config.toml
train_examples = 26041
noise_aug = 0.002
hop_length = 160
targets = ["tonic"]
bias = "all"
parallel_block = false
num_experts = 4
width = 384
learning_rate = 0.0039
momentum = 0.95
lr_schedule = "cosine"
adamw_weight_decay_other_params = 0.05
Rows from block 2 of a small sound classifier, named by matrix and row number. Rows with one number within an expert belong to one neuron, the router's apart. Each number is 128 + 32 x the weight over its row's rms, rounded and kept within 0 to 255. All counts start at 0. Numbers have three digits each.
Before each expert's rows are labels from the 100 clips, of 14976, where the router gives the expert most weight on average: "responds to" is what is common among them. Only what is clearly more common there than usual is listed. The data: melodies that start on their tonic, played by one synthesised instrument. In brackets: how many of the 100.
# router: router (model.blocks.2.mlp.router.weight, 4x384, trained with AdamW), inputs 0-95
# up: expert up (model.blocks.2.mlp.up, 4x384x384), inputs 0-95
# down: expert down (model.blocks.2.mlp.down, 4x384x384, transposed), outputs 0-95

# expert 1
responds to: tonic: D (37)
router.1:107078078059115077082101090122065047151094127126128088092103157134100122115121104106135101166105103155145161158090151138087108102150141195118171153074084136074149130075112084126069075136109121163101098122151146126076104150110158140103127160120163089123124137124093102128122134073105144137
up.0:127189088116082107137158090123082200144128110135165094160162147029090131121134120145121160120081137091092095095179167094111159126117121157108181165172141089104082164110108149133107149155128175086143144106108106120125082121137205164115098117109147168125132104156041130110138085160153149156
down.0:125137163086162187106108108175128164165122118124119119119187170115178114057131080153125153103100114156062169147070093109124144148109194162109120108152077130122120191058148107121142131141116076142220169162134151128113127158144160168142131109120126130115141094144110146136127124110145125150
up.1:097133146115177133193134085143138111088146180110150110153143117134114094092147121162186131125194218133082111163045141095140144189114134203235137159132103145073153121142081193159125112102143147113189106122137144152123121093109112072167165202112112113134140128109134155063176121134128102138
down.1:130153122092133128136186103105110134169212124123098151112156143165162129172145137148144176069140147137132113112147160118096089148169155117136117116067162119168123147145093067100083140148119188175107155075132136122126105090137166151122130138130125073143139135137131148104152115055091134122
up.2:075130125109128165167186156114106146111135135081083104133152140100125087124199137141148149105153197194101156105100065160145128137124161119138144133122131143162132132139120188194098171170114185133225117086140098123124126083152108127121161132133119122147132066043139072116110151176129054118
down.2:177134135161091095114159178142190125103097130155093136149177093130103132166129133214139150111184114102127189173101130093160141107107114141108145137101161146102159186152100118107153117118146114156120115136087141107148165133089140139179049197112156140147122158078170173111044085118126137138
up.3:064124196186141127125141161125127092148062125120150138143072106182078176163128077150135149153139107141092144163168100174131111108123092138120110063162137152134105130191102161158141087140122118089159167064115149193092112084077123163160098205100101184114134136149170128147149170142188143175
down.3:152072092081081116135087100118123142202118109131132125138208141061115088080151143074175105106206153106116110080106142139126094113116150148140131091099122153164079101148126078144143105071078086059104084099089092086107086125125114153188151129115135174139164129095187140124085123232096133148
up.4:120117125153126140094132175185183168162191140163141138178085084123085158143129136179153165115158127111173129123153193094109181085111137149150127093158110087152109160103137090128142135150131091135119153123120156181094197119108115114128137100150102143099139107149095109080179138185227097127
down.4:167121129162127115100119151142117137116089127118158125113181089112132123118138112072111171093122108120105122178110108096102108120152092077100126114096069103103154119178202103085176125166134123101112147046158126119125113140180184130126144140117090065141083043091113220146142158175180124124
up.5:125158112134164139172152181149148145119114123189136137107143078153114132153095143181086137207141121145117136140154110181188129156150121136159130135108066126093106046174085113159091062135148123101153151091164131108131160163115149068147105139152140109164104151103132152114146140161097103091
down.5:100096177194127080096178118129139076129121062166120123192117120108123106085176075139080129102126157166200078119145134096089137127102142125098137092162139168127129135119148174048123187139113143163191140082138195145088163118118147176107114150089121129144108107088125147151166119144070126118
up.6:145123175170095102132125122145161150169126119126160097155123084101115114081117150127130121133058146168128150092139147153131111081156157100164109161135086107136121130144130126090151123183176132088128144143118167111093110154093117107148187142232147123217115114112094094109107171140196152112
down.6:155102182134119125151084157134109109122140095171137134162110140139118165098156106106150103129141073102123079119139119145146096138152093134095069175154114189138165098127208092096174192167117127052136095117150101126163151102173098080255170116163148127117104151144161141132143166099095200080
up.7:162146089096090131083118156118110149117090087117143096176187121128116093061187138104145113191162116088102117074196122091122082135174069159151093110137047122112152156110057139148116125154122201153135112113083093167151142137153136077112121128122105157158090179077079115095140107140106147133
down.7:190115144112125153100055151073135124155116141148076118138099136113143127193140132100112146092153114150189103046106143088083081146173177102196097053151159086134170105153193145067118117174083032074152181102175137126135122148133146119191109151131132113133099104184082126133150168199108134104
up.8:140138114130175151151086110093102174162111090143168131200121110144165120156149153129144138123147178163080100122105092155134136178080159079104122133124145136158120131160111159124121114124186119145194123136150088099093134144077139143101117119150101156139141131091129178126152089163164162079
down.8:168169099119098116101081143110114121095142172142123021129117109073153120131158129125117113081108149127151067165084120096095106081111106123120162093156138178119145127170144138137108158110102133124151088179150175069151106145113143087153156113102154126124156144140108146075092156093143125084
up.9:160158103142127124123165150124136133107144121114152195199141154176154140115112093143101110153197187200147158070095098106177110126140086113108065119161117164131110084109133097116114089149099131077139086111072133108116098129126157150149105120081151169067191165187091096159172134148137143142
down.9:169138099078144116127107099121087083108125168130108141158170134104170035155131128060145184127165145139124057047078164109147142166158154116172180107114157131119124089143129176123088118190119179129155123153128102186182112139085115136079169118141183135114115096037127071151109082119110187143
up.10:131179171115108096190166142146109125122119122111160111166133112127083130108124152092110048178128117135041164108121101119098152136114108185141114158150119085098097134131144144099173113140077137121125132148128133135040118132177171129081074134099175109137134125123131157118111103109119086134
down.10:092136078194152160139138145105155155148136115116112058072134112123122117155176095103115131086153088121082134133152154150078114196138114089084137127136118127133171125095106135174167131195125127127169160071138049111162115196181099083163129159112112159143151181123082105132116159127093126124
up.11:117149160120090091086039158096106176081166158120200158159151169086098132113129122074198096169111094193102136141117086144109130085125164105153149104192141156144091139122146125093193110164120063226171123108107118148150117110143111119171116117118082071078164139122127141089162109089119154180
down.11:159071127119092132057092147104181129163150138116207129117100174130087110096141148102095131050097108101131124143122119148097129080086115098174158135172149101131152127154122133132134130141138148149073169063138139115118147141087109139162166119107114080087126131164101138150167142127104176063
up.12:107148159158117102090135090163161124155065169103110119145128102228151110103135120148194185154141145106100118129089129123144154102160150149121164146112154107149195186119113103142150120100126141127113115052119156173153135119159170148158127096143096104163128124174156132142161098151134158146
down.12:144168134121079124153151147129093173081171136125161149083137161142132119083150176125116137121096098158113106156138137194145080145131111157076144110114136115145143091128137117171061092103153125140134133189071098130138151148113168155110067091094143126170088133135130162090093121087159162180
up.13:163123164125099156193122136112175145201072134133102143120114117142132146123168179113136124106167130152160116090116148150175136142120146154117106073134230131103153111173109158114179071078132130073142118113104147148124154146140123125143119102093089136073135106116106137134091122126188130116
down.13:154126105124134068128148149192120098184148078124099195121115159110150139110139110186115103139160140093073119113154172149078175132155187107094128075190204095135081059166153100120081112190075111120100126109168155128119102137154112184151097155131186089104124108179136139143122144172173123170
up.14:128169108101111157111163147137147113135114127101154165142181145130149182147133171125144168135062080127071145165150121161124137140196076147140104146169115193153079130102171169133125135099197133147145085108171104089190086069146161085133139129095169126184153178099127099122093106185132102205
down.14:158005123108119116219122160127133147123132176137134104191158086112124141115134200135122133124143093219127032116156092131105124089127131098110167173061149173122126113177159092094141146135114103116185191105114127108081081136083153102121140144110123164145099144142150090142133118186144154090
up.15:181156130176080119095120090149151130134173123078108161146131158162148073097090129116154124172121123144114135101209129117058116086143133078180117115123118118209134079147094169100103157148167098136127097172151120160150136130131163077186093107125163155079102175073116147108090113182146105208
down.15:172079156098085099101138110104141088095142124078141131163146123195121164128114042100162059165131159105129133125133139159138062148166179122091164125123149133176097139132189183165121098100095152130154155081124119131119156118139115123116128096136070168134117148114083176110119087125100126092

# expert 0
responds to: the note G (79); tonic: G (46); tonic: G# (33)
router.0:143117146112118143150099155107081223091155103068104153090168078170135095207167161111170174156110123140089118075182129153175086130106129137139149110190191132111133110153114163171132107098132145095103087164125107125117189131132180157107131105135130189093136096126115109119067146131062168102
up.0:133135139094155157089149123177140125149137125124148163120123123160179066142130109114070113171103152117136111121122165096095137114151162172124189086095143123097109130102080114143126070145142106137132108137138108134118143142140128094087214185136139135123162155123087138123158146152052105135
down.0:089153149141099088111121158174133111174047114138117109086156071117082119120102141081152137157160096152138115186217073136130104138101137137087096119107163105122150217120104099163141146098133170139150185133141118128098102180160107145084116149171165116183135158112182212091112155135169118137
up.1:147134154115170159075183164087117089144078109113111080100146172156152099128132128067109140171158142107127122122140139160132128098095112149163137163107124053133132120082106186078146149096143105087174169085100196116116150149152115128114135158053132154098125120086141136135135169133106045108
down.1:149088187152123093143125150072143126110125104132124152129189140141144109115076156143126110127043115179116140160109167173157085062113079097134117163138138138112139107167131145074076068073079128170161114119150082120102118109161141094112135087127162121124119112119115172134140113152143140114
up.2:127088200118070099100119166098175081193059133148094142126118133141119103108113145072161118170139125142134149121113156087177178076157139158141117091109146126111124149080065109100153101083097145140133155128168108150120132145146150138086159072163048084108099173079068107155153133137135201106
down.2:137136154091141088066096101145120131133180112117074100161152105109100134131140115191098086115130098149145077113159150133095171167091136111167180229129161078157162107119147156166158079134079109138126130144181112166145118139124127099174125066097133198097085145107117129130142158144125109162
up.3:097095153085170108089103126157144117177117110118085139165131125161085122099170111156113145149146130128111064092123172169137158122161178087134112172095070086081128075086106107095110144154125146114132125140162173079101083198148103130166058139188163113191132166114098125083164105117093172124
down.3:135183106158125188141123092153113187149139099130095119132126096117134146136138067138112091116157178084087153090081103089112104033157127117106096122107086146114123156078179122205131132120124128173146111080148146161162178090170130098144113129151180116121124140137121122148088211122149146166
up.4:166211085179169142136158142113093126175086070125172191127169085088151139255126140133072158133135126116089084102154124115141133122166128168144100085162137173132110140127093095141157121150155147153148189098122137102119089143114113157104125144079172172175085117107146102104111118088105128155
down.4:140112116135112114154146137101152084153138052148214165172142105126116159190136154120137116161064085118163181166131128071094117178135088132166120118095153122153164133156151110131094096129092119146088139058135159107132170102133084109124127144104145124170161119086107130184080144069159123171
up.5:095149157110154182099143100138171086172101111186167086108133109199138070131169132174115094158053077142176146149075139063119061155141101147098165109138076165174143154141137145112092131091079132117194111133045128172152105129107167139182075147128155148166160137090205130161170023126067112095
down.5:125112158118124138088127159181114171099050144150145132105129134123123135108115072106154171134114117122102176154169147174159145134124147055065107186146089082110155122090133112083092194102079098119076116106179067118092112136157094132104131118113197093133128125165107124133122141086146062120
up.6:143131130107151089088112130158127140095125189130181105098086094114148106187104124124148108145187110126098154136127084140164116116109170117217099081204148101104112118150090151129218111137141095120162107111120112120071152198105131087112128093051141060155165100237113156125164124188108148133
down.6:134193157152037166089089143155096112107122107132125136101159121128160133211134175077136108139172070135154172106053146073144090160122147115101108117075121116149077107110157174060090142126136141094124122089133125117137093118149106144077073137104164147152179126146124130100142126106125181130
up.7:177153123106169142134148105163102142120109177140183102131084048142103125130086177091110168164152079087197150080177148204139150131103119161177126090023116106140145102143164080097131141103103144120133097139136191175120119148078105163109172187175194090185167107134112104131165150068134153146
down.7:124172099144106170231080162142069222196129140149123172107128112087107101132116121151116152073080103098176109162150134096087103116107122104185182100167134055086171142118081138138051113133136087148097142070122164135101119118154157163183172117144167183098130168093146178123097092155144095142
up.8:107155133130111136072150139071129124137135069206162111162120155170123106186224105097104176132145114130096141117114160158116127150110164094125146172097122173135154120225140139138082113141096139098091104165131192119123103148095150098110148138088081087103120180130101092175093136105114123093
down.8:172073115076128101113069139145126140134109086148162154122131125122099119132134143087109056114122157149079147131193127106033107132094097136123125168116127174101122129108133073153148092084110113106091098164170095138129086125137126100117085122171175109144203118074153172139051141156111092111
up.9:153119119161124142130130065094119129149140135161099145212115146125099121156148134129130092127120175132125125115152171104152170105145132130110179148185134142126128127141109056112218115154119100127153142110218128067102049081122121099128105099153146103111107102162165084145133101156148105100
down.9:118114158142100131114118124160107082082131080150115102088119122130128152174117125052113164103155069132147172159156065163165092116148185188111125116105133144182203116110136115174153104106123100114134082122104207128094134132157170141152107125205184126189117114112149118142099172147168131117
up.10:116128134122138104125083126192143152162092092139072140132159093144077185191139096088090128140125158178072134091082119178179114149149143136190151097118140088113164117132146186173119150134122103119055106146159109153186099057112158184113088107165101096212170201125171198190133101189142093140
down.10:142145122116095142137038066138122161085103133075150151123161110133076132154126161123042114105121146166068125130168133068132174142166104095142172109112145125173155160143092094054102152169090125155085131154107182133072098157192093156147112144097120150068107151113183130171133143124102138166
up.11:135081133100141092173095127132220101104077112117121077146114120132137079146142160194137069079090098105127127100159179147135134171094113085139113185133152144089190171121092108226071142086158146115098131117147120147074143176098119218144138108123131182130126127090143126171148155104093112138
down.11:133104106098122167142112102128101139084103118093149154091175122151132167028093163167144065077145152074134092115128102111116124175114130099145118143176126130135136128161124178144125101126083143141100145175096123125163140152106100090122093113184145095119197110158142076112120093098142123069
up.12:154095156140136126141176111126146143187121110114118144054171130092171146125144111077108184156107175087169132198140163140117129128084135124136103158140196067150145135131141123096137119133077124075127108163169110153139157120101107134125138139078104089105126127109151109124106100113151179099
down.12:186202114122197150183104124155088155148087145120160180152177163068184109156110155064113129144097145133134136130120124159071154095101086145165140166195070147124140072104128178119082129125151145161139083147083116151151150140180177119077115161153145130126085105102091112127115138123138151103
up.13:143094163138157115146137095110176117140158110172180124158118164108107139117127120086124170093129100108127158207105133068106059132138112108171087084150109160111189112157138110098143121158152157104151106114120119125149142123135101134186104119186143093104109159028127165091163108115130155078
down.13:080143049130089155142178157082146172119161113163143090118133157167161124111142113170087047114108136141151168128148135192090167113089156140068171126105085112157082135110189140070174126126099176171112150149164112192140058127075147147130152119116123195100149109139102101179115199099150093104
up.14:134089133101128136082141083096137110107134148120149081175100124124152150094130153151100092093115158170200112138116130157148162150169138130116177090084177084079105134114174178149161127193122136129125071093135059136141132161103144175097106119122158142156144103074109166134062148110150140133
down.14:138150134148177146138091140136155107104141132106124158138092117139162078117148129127166110050125141135102135093118105117165073136121174153146145137077069119168121164154111108117112187112130113160146090147135096154124137119167167218165163101110152193147173141094200153175091177122072063096
up.15:165124132079132087106086143148149121150175120101101114049092086170151130108172137126139147108110124113142106062105169144110163136134169112126165163099127083154149147146114096141050126148146133173124094146123167080060127170131099097107116168107109143158085110142134154146131109132103119064
down.15:202121161095196131080093143097123113133096114052157127064150177140158145133130098106125024143106128115110128207073106159121091123094165221088111160130172139104092120115142098183097162151113140099113137095135138128124192108132030148126095109164113062109155103127069140173095126114133126153

# expert 2
responds to: staccato (92); bass guitar-like (27); pink noise (25)
router.2:149132162190152185140104134168175157122142164178138092219125164090157160063111068143098128097118160098142123108066110131126179132131110105065129109082093128113133142135168123138126191161144140135172175149123149132185104123127097122144130138082111100202121123118192112111144118135137050120
up.0:126113071090108169148146197179108151123147139116133136116098120146134143096112116116137197096105129156139095177102142182109160140137113114112144128147147114173142117124098101073106240086146120173185133081154130065101180085158094156071122137107110124202113136073121150129150108103106170129
down.0:137146121136163110132131099069154126078114128071135107168161100124145163130122105140094094107091153163106158146154130076095108114070163119163069070107093143076121124096134151136139091122148129101052164122136134154091133133120157141191139177192151155156157171140111126162112155101129228079
up.1:157129112108144174158116104098107139135133098059113181114104104144094096116157114137102110158155162176120083094122145081174107098110138140108081140156121124041066055099079144182110091133212145122126104149096144103118078100107100156117050057134115134078107113100147087131147099076159144104
down.1:117108084154164152152086169113141152156160125079199111142170152101116096136092138128155163084072119111089104132103127131082131133119182173143109138080154088117101086135137124157115136169106147125095169054152107089116128141089121115145135039134184126103149162169059139210135091123060115135
up.2:049136123090179160125123134101107131157125094120161127143146108066123188081205144153130106128129164085118153153149143169166144108130132114119159063150086116100137132111113142176058117159138077109115108083130098111133128132139141135065130173145163147083131130150166205199088114160144161113
down.2:077099159154160125120081090158161108158175117153143151161165160088100140102208079145167163147138083088155131188114141092131157084131132170126088120113126129165127104128071184169165139136104108120151121097137099131094117096149156115071149179121124092115095141193181143165099145130138053062
up.3:127223141062083114161115142150094140122085139092109171110131183118136107180091188109092115134048152127092091103103115117124152147106125085154142129095143163098042134110086142156130097097142179149134123114114151104102206107153143119086089137129188150128119176100114158110104176117132079151
down.3:171152183171185111140097149149101114160064170119156144158118057122151116199088088073137157105079127084090148143127140134147087070178136070109128062182134117142135087116153173108117171130082130182173152122092129123157062136130100126115171147106115145045101151069175118127158152113202152119
up.4:054115130119221167130128139138113138107136116121124106103134123183140134129156096112183138147167113149164140120144096135111151115099149110128124148086134133161129120157120149081074062152158105197125130110114214158223120090117130110105163107094101123142079094156185129096139141194149119129
down.4:095155185130190094116126123128119182115167136083081140126156116134158141153167142085109131144122114133178103113179104174113229164127172125143166093106201118169175107144141104121104239135109130139160129152176164143152099141084115191112135096036108133151042134110186122123086173131123121128
up.5:146154107101128096173100156110128162131133142151071152137102141091106174161107157168119144174143086056168094149117140099147103145113113167142137139175137124124160125141105154089119092110134107116124161106142189168068107151172128084123084113104100191120130128114139116133093144107137075130
down.5:190144126113054162138111131142083126127181104077077096160070141154137122136146152107182108143158123108208132112076143142136173140130143137121083165181124135168143126113135111120109226140147109096131121209089120120146107124132088222167160147117154114131138130049181161191113122087110110102
up.6:147168199132103148096114101169111177134126161127145128152140106177109119152122164143174135142119139146076137116096139117156120122172125147140124146117151132097113118137152144079145204088138144091142112173140166120092090132189128166127035170113149052130118170151136118147106118063145164048
down.6:167176136106100084096142151122077121154144085089119169127113139141080083157175148114164096172110147127130104124118139121077139145143234181149156122132060139138146078143073153139133097137074134148162152140134088111118104158096068133137162179149093112122150168055140123085142135156150139175
up.7:148105082097094135088162122093132076127081174131132097147105166117102133086142108099143170155077078139144134073101144106121079214156170164139067097085153150118114132138127102127165084114098108173138201155113138233108123145097119127114140187123096101119136060071138082108145147154124103117
down.7:088154070101155125168084134158141118135140134051155150188082124142192138195178166101140117213181128154079155113180142158167180142106101181130146136175048164138124148130133137141113160123121133111111138155111102087149188159077122101141125090159131172103149042218197125170150147073176102129
up.8:072099116117114072121119111132129126125104144186122121091145108130072178075161125207085133114075161152098156121157165162221085145188146100166132087141125115146147104137133130130089166122146121099084145106138184148171127232137081120197103125110124095136151157167117155131126141177132145101
down.8:130104122140121161067144160164141128091199178146120193168059181090168097129159152089150168164104129084095089111121147127163144174140128153058107104099135131063183175102134135128120139144149124076111111110110127167153074156074056127080072095102133083140099140084083140102125137171158144147
up.9:185113181112162138090112123124107117117118125123054085131069125137122158145123232137088149176177096074110115097099113169106092115165107177138108100105070093190192169131077129086066096082149098080165121107052138166125141104104172138084153147108170125107164134133104100181169097121133140139
down.9:120124100069104093108132085175144122109116167140148118065159094179101084130131133140132145126162064128171141194141157082101132159106165150100067147135152116111174124090098091154174103148176083190099130137156104061131129115153175119108165122170114126123144110153145127160153097112103055175
up.10:111076158103108115150114133137097137115093107138084086166091132160100113096111095111146094146113172119113143137204152126146126129173129139113130138137090170101160078195121153148133163196141106125107211119148183077115137118192137127144187142171092129093205170051165128061110163185142108126
down.10:176096126087110107226175101115158110094123119105099097105110125110102157135159087109094130178082165138120158115104142165128110103098171103124065150151127121123098079113140156126151071185175146149126098069124127139129114174183190079196098122082071086122147083167062090095161122144184126161
up.11:134127089136076082153109131176124129146125098101107146110120090155127160142137131106131122106140126126135068129094144118123096086114174151119094157102151132127127116104118132109061142103111104140202100209164086143137200111142128113139090149167086136155184087169102105130085066106123107104
down.11:129142121132124153121108149126082137118097089099072156094112122123162153106114122116124157140111002153153108122143123134109138132123113127120127071132139084125111126164132132096177113118119098088127110184136091106097129092121153154150127119134074101154074192121100184142144167127092104077
up.12:182142132125118129109090158059185160108126116174143140121102108091103116163126138140151142067204148123144102175154172131138085140153132095134086035107119153107167160157120091115091125104132200130086141159080163154084176120128126127110120087134101146151177144175148087179144141120099125152
down.12:158136127155130168166152141073094138122144108127130139139155141058144143120169176142094074101141173103129151132159071135085134150107158097113159133129103117136095090129091122132157101079125139186092086143103142076193156183097079108127130160080157146083122121095105176098131151124159154101
up.13:102150182141086139128082184074154163147094114169122147125167099089161144134114130140134110130161116048122158122157099096115147138090141152108103169155157129113099131084165069098169099108133139104154134082108077130190104165185167067113163127181133123132124116105135146122145128191116137178
down.13:133082135111118105167106132104232077078140100135120108150141131076171165075156123140136162053096072121100133134070107123175083113102105111083149120213158103127103129077114138071122105131122155135143142127134123074105101133093141140091114168145091080154144086134131174144226152100113117168
up.14:145115091120156129131149089120123157173144117106138195129131125171134160134099126116097102093142152151064143095114083153060108091131111145135145103154214159131129101073103134096212116179145080111133140129169124150160106120122098119135121134156131158132159098159138189115171150097145061106
down.14:161181149152132172102128143168091113139122175114189123097093146099087153136114150114133138108120138118156174128112124097143143128106146193148119153057136155129140123129145073149128076155124179167185106096133156077113132138091124098175165071152125151130165120166175157168150052111140157145
up.15:136172118190190125131116122146123090093176131111161167154089156145183132114086118122113129130127087077098145196079105131090178125155131081162106090172129123204175138138145126094124151154126112123091109099116219084131106136087088118074101201131126113116160138166179114117128104137083129145
down.15:142140103111108138103150106154113120125140095089181190096135117095130154151115170182114102143148119134126131139093169078144055135068133129140144087187142079101137071089153124162166163169148148082132154114151135088062158106135187135194145158129110079095162167075119174110127156122178136163

# expert 3
responds to: the note F (81); tonic: F (41); tonic: F# (39)
router.3:106181129136100115106198088085132108158162096099163170126136138114141118105111166162104149120197103130101146159123116150091125159108168111167075141145168152218148147148093148109246157107116098114128132088137136138144132102139134125170081136223094132093139122190118149140121087186205193171
up.0:165140143119207111089170133095111124163156171111116108103126128160156180115102111205151080081146147154176119119082095081139070160095117101132129105100157107089090171148156201243130131166154113154107057136103110149163107125112109170138093167146101126108183111130163074123128138141136154168
down.0:158149123136076091136103190128141068097205067109085090163106057141095170153114140111085114162157158086127120116133151139161155107128078185088134188126157127126154121128204104121166139085110115133108099141083144134119099121132179144188091136121156145160137128111127080139178126152108113139
up.1:120133073081116110133181133150162118093082087031096154081185125183125156154125139144137120147099147124082087102142194078135110086081130112106175122145109140139134152120127126130165152156210104180179136106137172122136102091171186175168126088168126109148154142132191158150143194166124114197
down.1:135122104166102025096136064130151144125136152072150061101062131079102163101110124054135193090124123148184064149094105109134156134129098094132148074091115108151096126152177114131109092139126147132092135195166141143108147086082124120107129117096115126140128109080109113137186157122131126141
up.2:115110168134142115127112166119080143129115148145116193148145134104056126086124127095139149157157108159073088140208109156149141133083161139156105126153092083085116077077123150182189164126079117104141078110157119107124085119125109140168117121120050134122143101104173090121093103122086119135
down.2:139110089113116117139128159161141111163126125115161099115100099092183163104127113171152130115165138124112109139117099131138124123132112102103141099099074066150125120144098199078068130128126076107127161112134151117089119081161129166165092106173158106149099142144074149146096140115119118132
up.3:162122189095128126092090124147147114143133084086160183168165118110146125125155154172156149118113079115148158193142191168168069129107187099099137083151097091165155108172115088120121150133121097159126177101019147174134133139155080144172120148159182130045134145132107133091099141165113135106
down.3:179179057109127128156153181180143165045090095105114094149102167109149103140125095138127105099075126159157144141162150119134143098156142097148118131156104076095105105120152130062169142147101143101090107112149183145148151135079065058101190129144163137126158070095145091142158098099124167106
up.4:130160099151063162180142153097144137159145164142145120143164157091143164088161202188111119151092097139059151130145082157090164130114143165131124136148154112115144076168106122149162164094130088109170136185066086094148112053120120094126092133132137137136130099166100145112130086115102129131
down.4:089146116127131091197116102094101138128139141103135107175094059097074129116138099128107104106120129110114091096142159166123077088138117089118073116097125152090108154211120083108076166088108109142086160139130083075148202174169131161110133084128138148058118176112166070116109138145175110125
up.5:183099098076129162150137135168153164127134142105172094115144085163083127075133131168100118033079113158165129163132180129099149147116095070137144170117131155095161159118040179137086110143134110178101159086110108118154129125152213090085106097104098134179104166103159142139154129108112155148
down.5:071181138076117077092126104073094123110154125117116149108106134137199124098153143126147103162091170116121090150119161080080111076138132130049178137127124099054130130192145032131098109147162156191142144111086127128133095109151123171155107093154198099147146157135105088130097209122123166148
up.6:169156119214118133123110171127091139151106142135080132107128120106125098182149075151062073139156146150087157131162094155095103137111145101133202053198132122130149102165141051187110098120078142102154143150140103084123119160185174069067145121072198122112127072115116086077076123136093108124
down.6:110073166105166126126167090139120120127156130139042159082165113139061143113099126085145108121087141089169154117200144117106066103155143082108103138095095177094078087153216134089132057157074086122160097191141116091082154138112144185177087154141112175122146148054075085173129156117086060108
up.7:118160098161173183103078168086164113098178138077161079076113169156160084137108102136215073148124070195147186176114111183144142120081202045139112130166164142121095230166180103105140146098091158127122099115106139165126088146118108078131221161085139113169090063072137097117114152111122155146
down.7:190136111122155130175127136100090154119068098179154114170138119172156165151152099140097153136153099138162114129206139187061120117047086151107093170117084148125145124195099183085113144125098144106123186127193191130081154073098125134139102141112122100151213157150096154155105113135127151063
up.8:157064132137113206156132110094124140072120143166133123147165167128141080129108103123104151158130085135107181078058133121196173131136130107136154090094122179132096092141139103105130134158133154131107149087127142108161043139115117163144136158061084057151160146138143106078157152080097107127
down.8:130122136094137095090159149110088205168112173109146181141112129136118141145116081081181073109110136123191101104142151087120099113116113139194103130103128072146170154160139112152102126104153161080083121127186177115160105069124124117199138130089128148182104114117124102110209094157125131119
up.9:105115095140150126100117116102089101154137147173150134119087096142156165184063178171172185214159166116112121102084084159150168088142066107151089143090129129139110102079112162148106101149101089100089097128124114169157125102141160151088147185140155136078124135132081096106090135149102123107
down.9:080129157171130147179121166190112111156135137140139207158039127103111109164091153142163171111117134091162129186111133199103118164128094140128150130209141137144145158149195103133121136194158094160094122116159146088100168103098152167144072165172179085115164165153134137150161111095112117180
up.10:143141158164136118148130103082131140153059143155150168181107108088117155097197076135083140131092098154114143119167167181111166098147113153035153095151111128146107169140136158154123102088114090125120162095136071107129128112144181158153095144161116112128067118144067119109129127123131147138
down.10:118108131146148076217159180137092115103139122098151162105060176195141167086066096109191211143115183084126116143111147165171125150138128121128198144137141140118162077106095139126114092124167140133164202134198105132200085094165101136149164137178097117108149126148082125131123162082174130133
up.11:150096156154129137139127085180129112191101114115131094133157175119135121140094163142165106157123098071137183132151148149143091142155133140137198172124109140096103134077119140121132152186157118115074093160167179103129141164119156083113152168112149125193156122079133125100195117100093159076
down.11:146162146149116109113091105074116144083158129134155175126152122125104144116176103214110149179146122116146134108115144135178130117129121117154153158113096108102093108104088081143121167126129056135094166097175116109038116124165081119113151125173128100117127085103131081106159083132118169145
up.12:155092170199133120164130129166165114141087192131109098113168147132160162104112176164127143128160137138119129057151106063147104142109077115148146105104084123157095146122117139151127130125128067149102137159120129153110142146129191153142176164103167108135144137157133077127096159140165164137
down.12:172119105129151111114089118112121179157070103122130183105134087076116142140063090117134179145128158138131138087118118164094157163088111172109164126166079145089180109109102153089159176122056163155159093128115077150120131104092150121093155096154161105078142097119148113116125118130143103148
up.13:124135109129127127118161096131103135151132152086112107155068136163104053119108113109106113131110109127077106149091133148176139133156165146136158140114054092170109140107127087125116162145195103196120184153115121125171114103088122109096148118124154097111133118109155126118064123158087066090
down.13:145134100104125134108168123189109156141153129161118143116085138136131106079112035067106140102086122083173115111097097074095088162112123088122117107042141159125134113126146108182097098127138153092199155092115166106110075193139094076088140193139120126117075123106047083155184131143195125132
up.14:123132159108115135111116138132072124151172116062139069106096145109146157155138136161091154107205130156126183083141109121144161099102105087151139126123195088101118105107133157138115138103132155130102101117143098140102116130099080113084171155072233095100100110066115125071063079179120144087
down.14:039103159141111108120155186159156121166094145151072147161109121088139125111143221192142106160101115110145115179147147196173131096135097170171090027137125130137126182095075172164101161075104150162125174132143129100090101073140103118091139136102149130153129111130203130126143136127130128139
up.15:143102119158070094137154123190169131109155099084124183126165138154041154132095115100153112176083134158066179135052157084129116151121104131112167097182091153093103072139109175182092082153180190105143127054144171128123130162078134198143140109056083136115106128129132111080111119163128138166
down.15:164111091102137083152086125092129161159100112148125145156111140125148141126125174145093151152116078152120161103121135122150107133199178080135139166176131135124152116168122088106168154076099068120111084161132108137137104144109153162133046116130147064149133110106111157057166119130122135105